{"conditioning": "class", "objective": "flow_matching", "norm": "layernorm", "fused_qkv": false, "inner_norm": false, "patch_size": [2, 2], "width": 128, "positions": "rope", "optimizer": "adamw", "beta1": 0.95, "beta2": 0.999, "batch_size": 48, "warmup_steps": 430}
Rows from block 10, named by matrix and row number. Each number is 200 + 30 x the weight over its row's rms, rounded and kept within 0 to 999. All counts start at 0. After the name is the row's rms in percent of the matrix's.
# ada: adaLN modulation (shift, scale and gate of each sublayer stacked) (model.blocks.10.ada.weight, 768x192), inputs 0-191
ada.325,079,176,200,207,229,203,155,219,182,209,183,207,201,200,224,194,147,209,186,182,153,191,164,185,130,183,211,205,196,203,212,174,208,181,164,157,165,149,197,185,189,240,180,142,212,199,215,172,164,174,257,204,221,205,211,182,146,259,181,158,163,136,205,200,203,182,182,200,168,198,169,183,210,188,198,171,214,222,192,154,229,144,178,174,189,136,164,211,263,206,196,228,173,185,221,239,156,212,163,193,176,156,260,164,240,211,220,205,196,116,189,195,211,177,195,191,168,171,210,198,210,223,165,152,168,243,185,214,168,151,151,193,184,199,172,223,132,205,199,178,185,240,235,144,199,160,182,190,175,193,302,200,232,184,185,172,158,152,210,238,234,186,147,199,234,137,197,206,187,185,175,226,190,155,210,229,198,207,229,181,169,170,239,220,171,163,183,213,208,191,169,216,168
ada.326,044,208,183,196,207,179,212,167,162,200,181,189,176,184,219,216,185,231,226,220,262,258,176,205,193,239,217,213,192,196,207,200,181,211,166,197,254,188,170,209,246,192,188,213,179,200,187,221,208,177,259,198,167,171,190,210,193,203,217,197,225,193,217,145,193,221,203,235,199,214,207,235,197,230,193,215,233,202,141,201,266,196,203,198,176,230,214,204,218,268,187,156,170,242,228,206,179,190,206,162,201,238,226,235,190,185,139,228,218,204,211,266,151,220,217,223,182,242,163,204,200,199,192,206,172,181,211,223,195,205,188,199,192,201,238,218,213,165,222,235,238,224,216,208,219,237,222,205,228,160,214,206,203,137,138,269,255,176,148,267,180,186,183,218,210,259,188,226,244,260,157,213,226,226,117,150,213,213,182,212,210,291,231,220,205,232,226,248,154,220,143,128,189
ada.327,095,196,250,173,237,225,208,205,192,188,211,193,188,186,219,142,220,148,203,196,244,68,194,229,270,202,205,245,202,174,204,215,215,187,224,231,228,232,161,192,211,184,185,181,172,217,183,224,170,237,175,180,217,189,170,200,248,108,167,197,194,156,187,219,197,199,178,230,185,245,209,184,186,218,216,201,219,243,196,182,188,235,137,228,211,190,230,202,162,199,248,218,188,197,197,221,224,201,242,250,195,205,155,177,192,224,227,220,218,260,188,224,201,223,205,198,238,155,228,234,226,146,220,223,216,198,185,192,181,230,205,211,209,217,183,220,225,221,187,267,201,173,177,267,210,173,233,256,191,204,139,207,212,195,205,217,218,211,209,195,214,211,180,176,181,241,231,245,208,215,209,170,214,198,176,190,219,217,168,194,208,194,67,209,246,192,128,226,194,212,197,212,192
ada.328,200,210,205,176,255,181,187,183,218,169,242,217,177,180,202,218,235,192,183,225,247,185,234,254,260,183,203,187,172,177,181,174,245,205,266,251,259,256,235,216,233,188,229,206,172,234,172,251,233,224,217,204,173,204,168,209,252,160,215,234,215,220,233,202,193,227,221,186,234,223,220,218,214,224,176,221,210,210,196,262,204,257,184,238,188,232,237,208,171,227,262,180,229,230,196,226,171,199,218,172,214,252,192,239,188,191,186,182,205,263,159,201,201,174,182,210,253,234,234,256,177,156,255,254,175,194,170,182,230,244,275,180,218,224,187,218,250,221,182,187,211,168,191,265,179,227,167,238,245,166,189,197,208,169,191,245,253,197,189,186,202,193,207,203,160,254,250,208,194,199,206,193,230,252,190,199,192,167,188,210,247,182,180,207,223,250,247,201,167,209,204,218,194
ada.329,065,175,263,217,203,167,194,223,184,227,176,170,202,236,203,176,243,182,212,168,173,163,190,250,122,206,206,244,200,220,218,205,181,156,194,151,143,151,182,174,175,224,182,173,198,156,205,197,178,179,260,201,217,189,208,210,139,255,203,191,188,176,249,210,173,157,204,207,174,191,179,194,178,223,210,142,197,231,185,183,209,146,181,157,224,185,204,195,253,187,282,226,187,154,160,219,220,230,240,227,197,179,167,166,205,219,200,182,196,187,218,190,163,191,206,221,186,184,243,180,182,237,174,148,177,209,219,233,202,181,171,224,190,224,191,227,104,186,229,169,173,177,215,126,236,206,211,144,163,191,282,227,226,204,229,190,194,212,196,195,205,176,182,202,203,147,198,239,246,199,204,184,213,166,241,176,236,186,224,232,148,178,257,225,158,149,178,201,182,184,198,219,194
ada.330,062,232,190,194,275,215,161,188,224,182,224,218,164,172,188,199,232,191,217,191,245,213,196,240,250,208,164,183,176,207,182,201,182,191,232,264,233,265,207,182,276,203,247,207,172,179,188,232,220,222,200,215,200,184,210,196,263,165,245,252,208,208,177,245,201,211,210,205,218,211,239,169,201,203,199,227,205,172,232,240,232,268,182,180,182,212,253,185,198,248,191,185,176,192,225,187,181,180,204,230,202,221,209,211,227,216,154,200,201,254,169,197,195,163,179,159,239,219,259,231,175,176,213,260,210,233,176,204,194,249,240,203,236,212,172,189,304,215,193,162,144,197,223,271,192,244,208,243,217,190,210,181,180,160,203,226,220,249,251,205,225,209,228,212,136,239,202,199,195,210,246,183,191,255,235,225,212,165,194,211,251,153,193,219,218,254,200,215,186,227,198,182,192
ada.331,098,215,209,203,214,201,200,211,234,201,238,216,160,166,189,211,187,170,237,203,269,190,241,229,292,204,206,221,176,216,179,208,215,225,265,261,222,263,178,211,214,178,235,212,192,226,188,239,237,222,201,231,191,187,190,203,257,142,225,238,226,219,211,252,206,207,163,206,218,238,232,210,196,204,196,239,173,239,211,224,207,266,163,230,201,246,243,234,166,211,221,182,244,203,185,176,235,205,257,211,252,260,227,232,200,200,178,204,228,280,192,195,179,199,198,192,252,225,200,239,197,180,256,259,198,205,169,196,196,263,270,200,247,199,208,194,242,195,190,203,174,201,194,262,210,221,192,216,220,164,153,259,212,164,204,190,255,205,194,218,183,223,212,170,185,249,244,217,206,204,214,186,251,228,224,197,211,174,191,189,193,240,137,180,217,218,201,201,198,185,252,218,214
ada.332,070,226,180,194,147,218,246,184,190,219,176,204,215,201,169,232,180,257,218,206,154,256,162,108,227,240,226,193,189,206,203,198,195,173,134,197,186,199,177,238,200,221,178,199,245,172,212,152,187,111,146,178,201,186,163,183,201,182,241,150,234,207,133,201,186,212,187,230,173,205,217,234,170,198,197,203,203,197,224,146,187,196,239,180,183,206,153,193,178,115,101,205,157,214,218,176,189,177,166,180,182,190,252,171,175,187,162,236,173,153,199,207,217,183,187,148,118,203,208,174,197,185,164,196,184,210,188,203,168,205,214,174,254,162,208,162,193,238,163,214,242,228,215,189,204,195,197,154,201,211,173,176,164,195,177,180,168,187,206,224,199,178,193,197,208,186,236,148,168,211,199,254,185,194,175,196,208,192,213,177,199,198,194,227,282,188,185,190,212,171,224,148,180
ada.333,092,173,194,237,128,210,218,236,160,209,177,186,210,228,214,180,187,214,182,174,168,224,194,151,155,248,211,196,206,235,217,219,161,134,153,160,141,150,187,247,135,215,184,221,218,197,228,178,191,177,185,190,242,205,231,222,158,222,179,158,188,197,179,187,176,159,200,187,191,181,171,227,215,217,219,158,205,231,181,178,156,129,176,186,224,185,161,204,215,188,201,215,175,180,184,180,239,221,149,177,169,172,189,163,214,189,215,203,230,152,232,214,177,238,237,224,159,179,190,192,206,249,159,155,197,237,216,223,172,177,171,205,181,179,202,208,67,227,212,242,234,209,190,135,222,165,199,141,175,220,198,206,202,178,224,167,189,197,167,209,173,173,152,248,224,137,180,225,217,178,187,194,216,184,217,213,220,217,236,221,149,188,210,161,175,133,194,200,190,177,196,185,209
ada.334,109,215,208,189,231,173,175,195,204,185,246,203,166,204,201,190,197,145,160,185,227,210,227,270,280,207,220,216,210,188,193,196,209,194,263,258,235,263,199,192,259,159,227,192,189,233,181,225,228,255,210,176,198,189,181,215,261,126,196,229,208,193,219,216,172,248,208,202,242,220,197,188,216,230,213,221,190,213,200,248,209,271,150,240,209,220,260,198,134,250,242,198,225,206,200,202,230,209,207,196,217,234,203,195,180,222,196,191,200,267,183,197,208,199,209,216,269,183,214,205,213,151,245,253,197,204,185,217,221,212,238,180,214,207,209,212,211,225,225,249,223,175,190,276,182,223,177,227,233,213,145,224,180,168,186,236,255,226,165,200,245,200,186,150,192,233,227,209,206,211,180,173,182,213,172,218,224,184,194,194,197,216,83,204,224,225,208,213,191,232,205,207,168
ada.335,130,202,197,174,260,181,190,175,235,194,243,217,191,180,191,239,201,221,235,257,185,228,218,252,260,171,213,198,201,147,199,192,232,247,257,248,215,248,226,173,237,193,207,225,214,202,181,228,196,234,186,180,182,181,205,200,250,151,181,264,236,222,203,218,159,246,216,201,237,199,223,200,224,216,210,257,177,208,202,232,247,270,219,230,171,205,239,206,173,202,210,192,273,221,196,199,175,188,237,192,236,233,195,226,209,205,209,177,194,232,197,194,227,191,168,186,248,217,209,226,206,146,256,245,253,224,199,199,211,213,180,190,173,214,171,187,288,182,216,216,177,214,189,275,220,231,200,266,239,154,171,201,170,229,188,227,238,228,198,178,225,246,260,178,191,234,223,205,217,205,211,227,189,215,209,197,190,225,152,186,252,199,162,229,206,260,212,246,204,156,207,229,155
ada.336,128,219,202,177,299,229,212,176,235,198,227,233,196,161,191,227,176,215,220,252,208,166,221,264,250,188,204,206,196,176,194,184,205,254,263,259,256,262,198,177,236,216,219,191,189,197,179,241,205,232,241,195,195,210,193,194,257,186,192,240,212,231,247,203,216,249,226,186,218,192,235,201,213,214,202,243,182,231,217,220,209,284,244,236,167,222,232,233,187,225,211,190,246,226,206,230,171,236,216,231,201,211,189,222,199,196,186,169,184,258,201,190,230,178,172,232,224,215,228,223,201,149,256,248,210,217,192,206,235,248,229,192,253,192,198,184,246,196,210,185,208,214,197,275,208,242,190,258,223,181,212,200,162,210,198,217,247,211,236,189,215,233,233,163,206,250,232,156,158,194,224,244,209,229,184,207,201,180,210,195,259,214,192,242,230,263,227,247,174,187,213,209,199
ada.337,135,181,181,211,147,209,210,239,171,221,152,167,202,220,224,167,201,173,200,159,162,192,172,179,138,226,207,206,209,217,229,217,182,148,137,137,144,141,193,214,172,207,178,178,229,194,216,150,156,160,235,203,208,194,205,218,130,239,196,152,204,166,197,185,187,159,192,204,167,216,158,186,181,174,214,174,224,218,185,148,162,134,180,177,211,179,184,186,220,186,209,228,150,175,206,201,247,203,181,213,187,163,221,151,202,188,222,223,186,147,221,246,207,239,236,197,151,172,191,180,189,233,148,140,140,210,224,230,181,155,170,217,198,178,217,226,140,174,210,211,193,191,213,135,195,167,207,131,174,209,236,200,240,223,216,159,170,185,224,194,197,191,156,211,219,157,195,196,212,199,205,190,186,161,196,204,240,197,229,222,110,203,192,173,201,119,183,196,194,202,184,170,224
ada.338,142,166,197,202,145,182,173,199,174,213,153,156,219,219,228,209,179,225,229,175,171,228,171,153,145,198,217,198,180,233,224,196,164,148,149,141,151,143,222,211,181,207,199,182,211,178,204,153,153,154,188,212,206,231,211,196,138,239,185,156,189,168,164,200,214,162,236,189,179,193,174,168,183,171,201,193,223,159,180,177,134,132,208,167,209,149,157,151,229,192,164,225,131,176,211,206,212,134,184,173,173,173,193,177,225,201,213,232,181,141,181,246,194,217,214,153,149,161,203,174,174,218,134,142,177,221,218,221,170,174,188,192,188,219,159,206,162,200,216,212,164,208,207,142,197,166,183,157,182,201,223,158,220,202,213,138,147,236,233,217,197,160,192,215,201,150,179,192,188,217,182,223,192,179,201,180,218,215,213,215,170,167,244,181,163,168,212,158,215,180,184,209,208
ada.339,113,227,197,192,203,230,194,182,227,174,256,223,190,182,193,231,186,204,221,235,255,228,230,203,257,175,183,199,189,203,176,211,227,226,248,252,250,251,188,198,232,166,218,237,206,231,183,230,234,231,145,221,197,188,209,182,258,148,205,258,211,245,196,233,236,247,224,183,245,220,240,225,210,228,189,236,180,178,226,249,214,254,186,230,194,226,223,192,150,225,195,163,218,217,176,191,185,153,213,189,216,247,209,228,171,201,161,195,221,254,187,191,204,198,188,216,251,232,184,215,209,166,244,249,251,187,167,196,252,255,242,184,204,229,209,176,258,191,178,217,199,185,186,262,202,229,190,254,239,179,146,188,177,145,165,251,232,198,191,192,220,187,237,191,155,253,208,187,163,220,214,213,217,253,162,178,187,211,154,176,265,215,174,209,200,262,226,197,180,191,212,214,172
ada.340,094,225,207,221,136,239,205,189,162,203,163,202,218,192,222,176,176,231,211,247,161,210,190,157,161,213,209,216,209,205,191,211,201,199,154,154,211,154,203,262,160,224,208,163,163,227,191,144,198,166,174,181,207,185,150,178,156,216,182,153,171,192,191,159,211,205,125,226,204,175,187,235,176,188,188,174,227,229,191,163,225,115,234,190,207,219,161,224,215,217,170,224,219,193,227,247,215,253,190,207,194,188,208,167,218,216,233,194,191,145,206,215,197,229,196,226,164,191,171,154,172,207,143,156,190,228,208,169,196,169,143,173,218,210,208,213,122,201,179,242,198,221,222,125,177,186,198,127,182,194,195,204,154,235,180,201,164,198,194,193,234,199,141,201,211,174,214,187,124,171,205,232,190,170,176,186,135,220,231,157,166,229,210,142,236,183,223,196,164,194,163,241,189
ada.341,057,188,194,208,203,237,220,222,160,211,207,168,244,217,197,228,197,188,193,200,190,222,212,139,157,159,214,226,233,196,230,190,184,197,130,159,188,155,133,120,182,245,173,191,205,234,194,205,177,172,169,209,213,217,190,211,178,176,167,182,165,170,162,201,160,181,207,235,143,181,187,195,224,232,224,241,166,214,191,138,201,179,173,204,215,142,170,237,214,217,187,186,183,187,181,170,193,203,220,178,152,130,214,170,182,219,219,209,237,168,202,195,220,224,183,235,142,177,231,173,235,176,160,163,217,201,190,218,193,173,148,223,239,184,204,236,267,221,186,250,204,183,194,183,227,156,250,206,164,204,214,186,167,197,201,152,198,170,167,187,161,208,196,204,212,178,152,204,207,227,162,211,213,159,219,213,225,253,166,169,208,240,182,151,132,146,150,258,170,181,193,205,122
ada.342,172,222,183,177,268,174,194,164,234,180,243,237,187,188,193,210,194,196,190,215,242,200,231,257,259,184,176,203,197,173,189,179,224,221,262,253,245,252,212,210,233,179,235,226,186,229,187,260,227,247,200,202,185,203,198,204,260,154,171,227,201,217,233,200,185,218,199,192,230,181,220,191,218,225,201,214,192,175,209,249,216,275,220,245,168,218,255,209,176,219,249,173,239,232,188,210,163,201,211,185,228,233,234,239,215,209,182,188,207,262,193,197,238,182,172,212,270,231,211,250,198,169,250,253,232,209,178,179,227,233,239,205,196,218,177,199,283,204,206,190,195,174,190,286,194,235,206,292,260,174,182,192,194,185,204,220,254,225,205,186,220,204,231,197,181,242,222,207,213,218,211,197,226,243,184,212,183,204,166,185,245,176,177,241,206,255,221,225,218,208,217,227,179
ada.343,061,186,202,191,163,178,161,195,224,198,208,172,194,182,205,233,247,220,227,192,193,205,210,118,206,168,195,224,176,199,195,179,216,171,159,194,223,196,187,242,198,200,147,231,185,196,149,155,197,160,157,257,224,226,204,172,193,202,259,138,259,201,176,231,229,222,212,169,178,175,160,186,220,224,175,189,136,262,207,196,200,185,224,178,163,198,174,219,174,157,111,219,171,224,263,207,162,213,167,167,134,162,285,186,176,169,204,210,203,157,189,191,199,167,189,206,169,197,194,193,176,173,171,199,166,181,197,194,190,197,210,175,198,188,247,195,183,222,151,146,183,179,181,181,188,204,167,159,203,167,179,196,169,177,178,188,183,204,155,248,182,193,203,182,215,224,255,178,182,217,229,265,203,200,132,237,200,154,177,164,211,154,240,204,263,200,199,191,189,266,214,220,180
ada.344,152,150,186,205,142,224,195,229,159,220,157,177,199,219,215,180,184,248,221,174,181,194,187,138,136,216,225,215,236,258,231,221,187,200,122,153,150,148,171,221,162,214,140,200,231,201,200,169,170,187,150,201,214,224,202,195,153,239,199,152,165,196,143,202,217,146,190,199,170,161,188,237,184,188,198,204,245,178,188,169,171,134,229,177,239,172,135,178,231,199,154,211,180,180,190,205,221,174,188,186,179,168,196,204,203,187,201,228,227,139,223,222,177,225,193,201,141,164,196,196,204,271,138,152,240,212,224,226,151,178,172,213,208,195,207,178,143,205,194,244,201,252,204,139,203,167,217,158,145,204,213,220,182,184,228,144,166,190,208,217,224,177,191,185,216,144,192,200,229,192,184,176,164,187,191,201,208,243,218,191,184,202,236,172,208,151,175,193,190,208,209,192,205
ada.345,151,191,178,233,148,197,182,234,175,228,154,185,225,213,208,185,204,184,215,166,152,232,154,163,139,206,205,198,202,214,216,204,193,162,141,146,147,146,173,210,160,240,167,161,218,178,209,154,165,192,237,206,200,207,205,208,141,256,212,154,193,171,203,175,201,166,207,211,166,201,171,193,169,166,196,174,204,195,184,143,185,137,236,170,224,190,159,201,234,173,171,215,169,190,205,200,213,228,151,218,173,169,188,161,199,204,235,216,208,124,218,207,183,213,236,172,151,197,180,165,181,241,156,146,141,199,216,201,194,155,149,216,196,157,189,225,137,201,186,179,197,192,220,132,198,172,183,134,161,219,241,222,243,227,207,156,166,171,202,228,209,176,167,217,232,158,185,204,218,200,186,218,181,154,198,211,186,190,227,201,140,145,223,197,177,145,171,174,196,162,176,179,210
ada.346,063,226,146,197,216,194,191,183,178,214,171,245,177,188,175,160,224,158,232,156,174,259,265,225,207,277,232,225,193,173,201,181,221,186,181,186,193,185,244,216,230,207,218,242,179,234,246,196,215,192,220,200,118,185,235,241,187,199,129,253,251,213,201,168,271,221,165,184,209,162,224,143,189,234,203,192,153,222,246,192,222,199,167,190,179,207,200,174,191,229,207,193,227,213,257,210,195,185,210,177,263,189,235,218,238,236,210,197,227,193,186,126,151,198,199,285,202,194,165,179,193,188,192,182,205,189,226,174,181,175,132,167,212,190,174,212,185,250,218,192,232,226,246,210,210,251,211,221,171,170,186,181,167,166,189,201,164,188,180,173,221,267,189,232,234,196,191,164,177,205,185,141,252,228,217,209,203,194,210,196,224,242,189,250,163,209,211,202,189,216,237,206,193
ada.347,084,208,203,206,173,188,212,228,168,210,169,144,182,233,210,215,204,253,136,185,181,226,200,192,117,286,191,199,182,228,205,167,213,172,155,159,158,157,199,230,198,247,182,208,219,222,178,189,180,186,242,208,207,202,208,177,147,277,224,189,184,188,230,207,192,186,222,216,195,241,197,220,216,164,170,169,254,183,220,178,191,132,206,186,214,176,179,167,246,208,200,241,188,177,212,215,182,248,206,205,206,202,198,188,182,179,212,193,246,147,172,210,179,185,217,214,187,211,164,188,186,256,159,163,148,203,204,214,190,162,158,198,214,145,225,220,90,203,174,143,179,215,218,124,178,209,203,152,186,216,251,231,241,216,201,192,149,174,208,194,208,194,197,223,217,167,185,197,185,208,210,225,241,189,189,168,213,182,221,212,151,220,282,228,161,174,218,174,183,249,209,169,192
ada.348,068,236,256,190,200,158,219,191,136,164,227,183,271,237,180,154,192,177,163,238,198,146,220,251,178,133,179,229,212,211,187,214,217,185,221,188,194,194,249,208,168,206,216,229,212,217,207,214,178,249,197,154,198,223,200,181,191,197,180,208,118,197,245,157,213,210,197,192,204,275,253,135,176,229,215,161,135,199,198,191,88,213,189,225,238,174,217,181,200,197,248,196,201,208,177,156,203,221,160,192,192,205,166,208,178,197,212,179,241,208,212,232,191,194,223,142,219,188,177,213,247,211,218,185,204,182,214,217,232,213,191,228,205,210,275,177,186,218,190,206,196,165,170,206,201,236,224,189,200,247,219,288,235,212,203,151,186,262,235,188,197,186,193,217,177,208,191,219,246,155,200,143,174,168,226,159,201,197,169,193,188,191,166,151,198,189,220,189,226,171,192,177,188
ada.349,107,198,190,206,241,191,195,229,205,191,201,205,174,213,213,227,218,210,213,179,200,201,223,226,187,227,180,188,142,218,207,186,182,221,245,206,214,210,192,162,228,175,202,200,186,177,232,211,196,250,225,237,240,215,264,226,192,251,249,228,206,224,189,222,149,186,180,237,181,163,203,216,183,164,170,164,203,152,236,226,173,212,185,150,190,183,163,151,243,214,187,194,232,209,267,218,199,171,166,210,184,232,247,193,229,166,208,186,170,253,188,168,200,146,166,177,175,211,260,235,141,218,220,201,200,190,213,166,200,243,278,211,170,214,168,213,228,215,206,126,176,205,206,187,219,200,173,174,164,172,255,166,230,221,239,224,200,222,180,143,147,192,219,217,146,201,199,236,203,157,201,191,183,235,222,180,175,151,274,242,236,150,277,178,198,214,197,177,203,232,199,271,251
ada.350,156,179,173,216,156,209,210,222,176,218,178,164,211,217,214,195,173,204,157,161,187,211,165,150,133,238,187,214,189,225,212,208,153,159,143,152,154,144,173,228,162,205,184,179,213,180,224,160,155,165,200,222,221,233,214,208,150,246,214,154,161,168,189,185,186,136,189,206,174,182,163,181,170,194,222,178,206,199,198,154,191,132,201,157,217,174,162,225,255,179,203,199,158,178,191,184,207,209,181,192,178,167,199,185,186,191,217,236,195,146,230,229,188,212,235,217,152,165,190,192,209,279,143,149,175,194,206,200,171,178,164,225,214,195,196,192,114,217,190,212,209,210,205,122,212,168,225,139,175,214,239,198,204,194,230,156,156,221,193,211,172,174,160,208,226,151,169,168,231,197,181,213,183,173,191,230,217,195,229,211,129,206,248,189,175,139,191,158,224,209,190,185,230
ada.351,171,215,197,178,266,186,207,166,212,190,247,220,185,189,198,207,208,185,216,220,221,190,218,251,271,167,205,202,191,149,184,184,238,213,246,257,254,256,214,201,211,182,226,226,157,215,173,249,214,227,196,195,191,167,182,196,266,152,196,249,242,194,243,208,201,235,193,187,230,223,221,194,232,217,196,220,206,193,200,232,212,264,171,233,171,234,247,211,171,207,235,175,234,226,209,246,150,195,196,186,218,240,203,213,168,220,187,176,204,248,185,176,221,187,171,231,253,223,219,234,214,141,262,257,226,203,168,178,245,231,236,181,237,221,211,223,251,178,192,206,210,165,179,273,178,230,179,270,257,178,165,172,195,177,183,235,243,225,194,183,238,193,215,182,174,252,238,201,157,200,179,202,217,242,168,193,172,210,173,179,246,192,158,237,212,251,217,221,184,218,218,224,171
ada.352,072,217,238,181,305,172,181,187,211,197,205,220,192,204,210,178,203,166,198,140,181,134,163,286,234,189,205,244,206,146,205,175,207,185,192,233,219,238,186,208,207,221,224,212,161,195,183,222,170,230,274,197,194,203,193,211,246,167,163,235,193,148,250,223,219,201,185,203,180,275,194,184,197,209,202,216,216,217,179,178,179,253,172,230,167,216,216,217,201,193,253,199,185,225,165,227,145,194,129,210,163,196,222,177,129,220,209,194,205,215,195,219,243,205,180,224,227,213,219,193,222,154,223,233,188,235,189,197,189,220,192,194,242,195,177,235,226,214,211,195,228,136,198,278,171,189,198,273,229,203,234,162,197,205,205,204,222,199,286,172,235,214,207,180,207,251,227,187,177,210,179,173,189,225,178,224,218,207,175,189,177,210,120,186,193,220,184,253,174,235,189,218,187
ada.353,085,206,198,232,211,196,205,196,197,215,163,164,223,231,203,139,212,269,228,198,152,195,227,204,145,186,205,198,175,214,199,178,198,184,169,160,167,171,213,177,209,214,203,171,234,189,217,184,202,191,236,192,236,195,203,222,142,261,286,190,186,177,211,224,206,164,240,232,182,238,151,180,160,180,176,165,218,154,199,199,169,154,164,213,196,179,173,118,254,186,173,202,209,202,185,238,191,219,186,227,219,199,220,169,230,195,229,199,179,116,179,174,199,186,223,179,178,204,212,195,207,271,181,164,160,151,203,192,207,185,166,212,189,174,202,197,127,241,213,149,219,219,237,139,189,194,167,165,199,220,274,214,257,222,194,198,165,178,177,208,204,174,196,212,200,132,202,192,218,165,182,234,153,175,187,227,243,184,238,234,139,190,244,179,180,172,205,162,228,174,201,254,228
ada.354,077,163,214,208,128,196,231,234,172,218,160,177,188,201,214,214,208,203,240,178,193,232,203,123,153,156,203,198,223,214,207,221,208,180,149,149,165,154,179,222,226,194,176,188,194,197,206,150,188,144,211,211,229,208,180,185,151,227,182,160,194,153,162,174,192,156,206,210,160,199,184,193,187,197,191,159,218,211,172,154,198,128,172,183,229,187,158,213,204,162,166,203,179,189,216,189,226,201,215,217,198,167,221,179,226,184,203,226,249,125,201,228,202,203,212,146,159,160,207,189,173,200,147,159,139,220,199,205,203,160,182,201,202,195,187,227,94,228,195,226,204,174,210,119,204,172,212,119,192,205,217,190,202,188,202,158,183,149,211,197,207,172,167,245,197,156,192,196,204,213,151,134,233,170,180,186,190,181,210,211,161,197,202,197,214,157,152,180,142,168,152,224,186
ada.355,074,169,224,215,205,242,163,172,173,193,209,183,175,202,181,199,174,255,182,219,229,210,211,207,227,197,187,208,209,261,223,216,190,178,214,228,219,228,215,198,186,183,208,235,176,147,184,220,200,167,172,212,230,195,239,176,225,207,259,208,176,261,174,194,196,175,237,245,185,147,208,235,253,240,176,183,218,215,220,240,169,220,244,176,193,198,154,154,211,198,177,241,191,170,233,167,220,206,256,155,211,215,206,233,225,203,184,220,269,241,225,200,142,146,178,160,185,192,206,216,208,237,171,223,206,169,210,177,161,235,250,214,152,221,256,139,175,212,183,216,164,239,196,212,218,217,215,189,183,204,215,232,170,189,236,210,184,257,228,229,151,280,242,159,145,212,212,170,185,180,237,148,229,228,185,176,174,135,224,202,214,246,224,230,222,208,241,158,205,255,214,182,249
ada.356,178,205,197,181,246,178,179,182,214,181,233,199,190,179,197,198,193,177,204,202,201,205,224,253,278,201,204,189,189,134,192,186,231,218,269,239,221,247,214,203,209,163,229,233,172,220,192,230,231,224,208,204,160,184,204,217,244,123,169,234,232,199,227,215,187,230,210,188,241,199,200,208,229,227,213,222,197,192,204,268,212,245,162,235,178,205,261,231,132,232,257,168,224,214,196,178,199,183,189,179,218,232,227,206,177,213,211,170,200,263,193,194,215,206,191,190,260,201,219,221,188,126,255,242,205,208,174,185,221,220,262,190,208,242,183,225,277,198,220,217,211,154,174,273,211,226,174,234,257,168,147,175,188,188,180,229,286,217,185,192,207,207,205,239,182,221,225,214,186,204,204,184,213,241,212,226,192,206,168,194,225,173,124,204,195,240,196,253,222,193,214,229,167
ada.357,123,138,217,213,199,156,187,220,183,225,192,167,198,214,203,173,207,159,213,179,189,210,170,168,156,207,197,223,214,227,209,213,186,191,147,172,171,169,193,194,213,206,211,173,205,155,212,175,155,200,235,217,200,193,193,200,159,256,221,153,172,151,184,238,137,130,189,198,147,135,193,153,216,254,193,163,209,196,182,160,166,148,209,143,189,187,178,215,274,162,170,212,159,183,228,190,190,197,218,225,172,173,206,159,218,215,208,253,170,188,206,210,169,183,190,209,162,159,252,213,216,229,151,170,168,212,206,194,167,201,205,194,161,210,182,186,100,228,172,184,201,211,231,145,216,142,244,159,183,230,270,167,179,170,208,158,179,206,204,199,193,221,165,200,199,174,186,209,205,215,156,174,182,182,222,188,232,160,226,201,155,169,253,186,207,144,146,220,202,167,179,204,248
ada.358,080,234,197,198,186,227,197,185,212,185,216,233,187,178,205,234,176,204,179,213,196,188,220,159,278,200,198,181,189,182,183,211,233,215,174,239,244,242,201,205,184,190,198,204,174,227,177,205,230,182,136,211,217,191,174,165,256,128,166,219,219,214,168,199,218,247,187,178,225,202,219,228,168,241,188,247,146,263,218,235,202,260,169,216,180,233,217,194,131,210,148,206,164,220,171,162,196,171,211,177,164,201,190,230,158,209,220,205,216,201,187,208,220,218,176,185,209,199,188,201,227,143,199,232,244,197,191,199,206,227,219,163,250,226,196,181,279,212,196,270,218,170,170,265,212,215,179,244,250,187,139,190,131,210,176,207,247,199,218,220,202,210,223,155,202,228,240,156,146,242,217,223,186,222,179,238,205,226,174,194,241,227,129,204,242,256,207,212,182,180,231,254,184
ada.359,065,248,182,214,183,214,209,176,167,208,200,221,252,183,162,255,211,202,219,165,165,229,182,183,190,240,225,259,185,225,234,203,196,196,213,200,152,198,196,250,207,210,196,128,223,217,197,189,212,167,189,180,177,245,197,181,204,208,150,120,243,190,189,220,226,208,198,231,201,191,223,258,229,166,229,232,189,213,233,210,251,220,211,186,201,196,239,250,192,168,183,258,213,218,133,192,185,218,181,126,239,182,193,213,199,244,227,171,192,190,222,240,167,208,178,209,202,197,195,156,226,164,181,195,189,185,227,220,217,193,223,201,176,200,130,185,212,158,211,191,173,243,148,208,218,199,185,204,204,171,205,234,192,159,240,201,240,179,191,253,141,206,227,137,222,181,204,161,163,176,185,162,195,210,167,164,223,224,167,148,203,252,175,191,169,207,117,239,182,117,224,169,153
ada.360,054,161,202,210,197,182,190,199,201,212,211,140,178,238,207,156,222,164,121,174,204,218,176,302,183,196,240,231,217,208,206,198,207,149,279,160,189,160,204,219,131,215,230,230,169,202,211,228,192,191,246,178,197,216,193,215,160,222,183,203,190,202,274,158,199,181,179,181,213,203,181,156,236,204,221,235,203,212,160,209,183,161,137,192,229,157,227,182,222,217,338,198,169,156,152,211,232,238,179,256,203,204,205,193,185,213,198,173,166,242,233,206,216,219,222,220,233,192,206,207,194,195,206,159,190,190,213,209,188,206,157,219,217,212,211,194,101,177,230,212,198,171,179,166,167,186,195,181,182,220,211,203,267,221,240,208,188,264,199,209,227,164,174,160,217,158,202,210,211,180,190,216,183,182,200,206,195,208,205,193,160,253,226,176,192,181,195,196,224,218,216,197,222
ada.361,139,228,210,174,284,166,200,193,231,187,245,204,198,166,191,209,228,151,208,223,223,198,189,260,270,171,194,225,201,166,190,185,213,224,250,268,248,269,211,173,251,200,226,208,167,196,169,238,222,255,213,200,185,213,180,199,270,140,179,218,209,202,236,228,234,230,228,196,220,188,223,189,209,227,211,226,174,188,190,238,206,279,189,232,174,210,239,225,162,206,225,179,229,221,192,221,167,201,198,188,194,213,209,208,177,210,198,188,195,263,170,176,214,188,177,207,260,215,232,213,186,130,244,263,211,205,182,189,209,237,239,172,214,212,190,217,235,233,203,215,212,166,211,289,201,230,190,272,242,184,177,204,168,190,175,241,273,197,221,199,222,208,216,177,178,254,237,238,190,215,195,207,217,219,197,197,192,182,179,183,240,178,149,229,206,244,225,253,218,187,201,200,180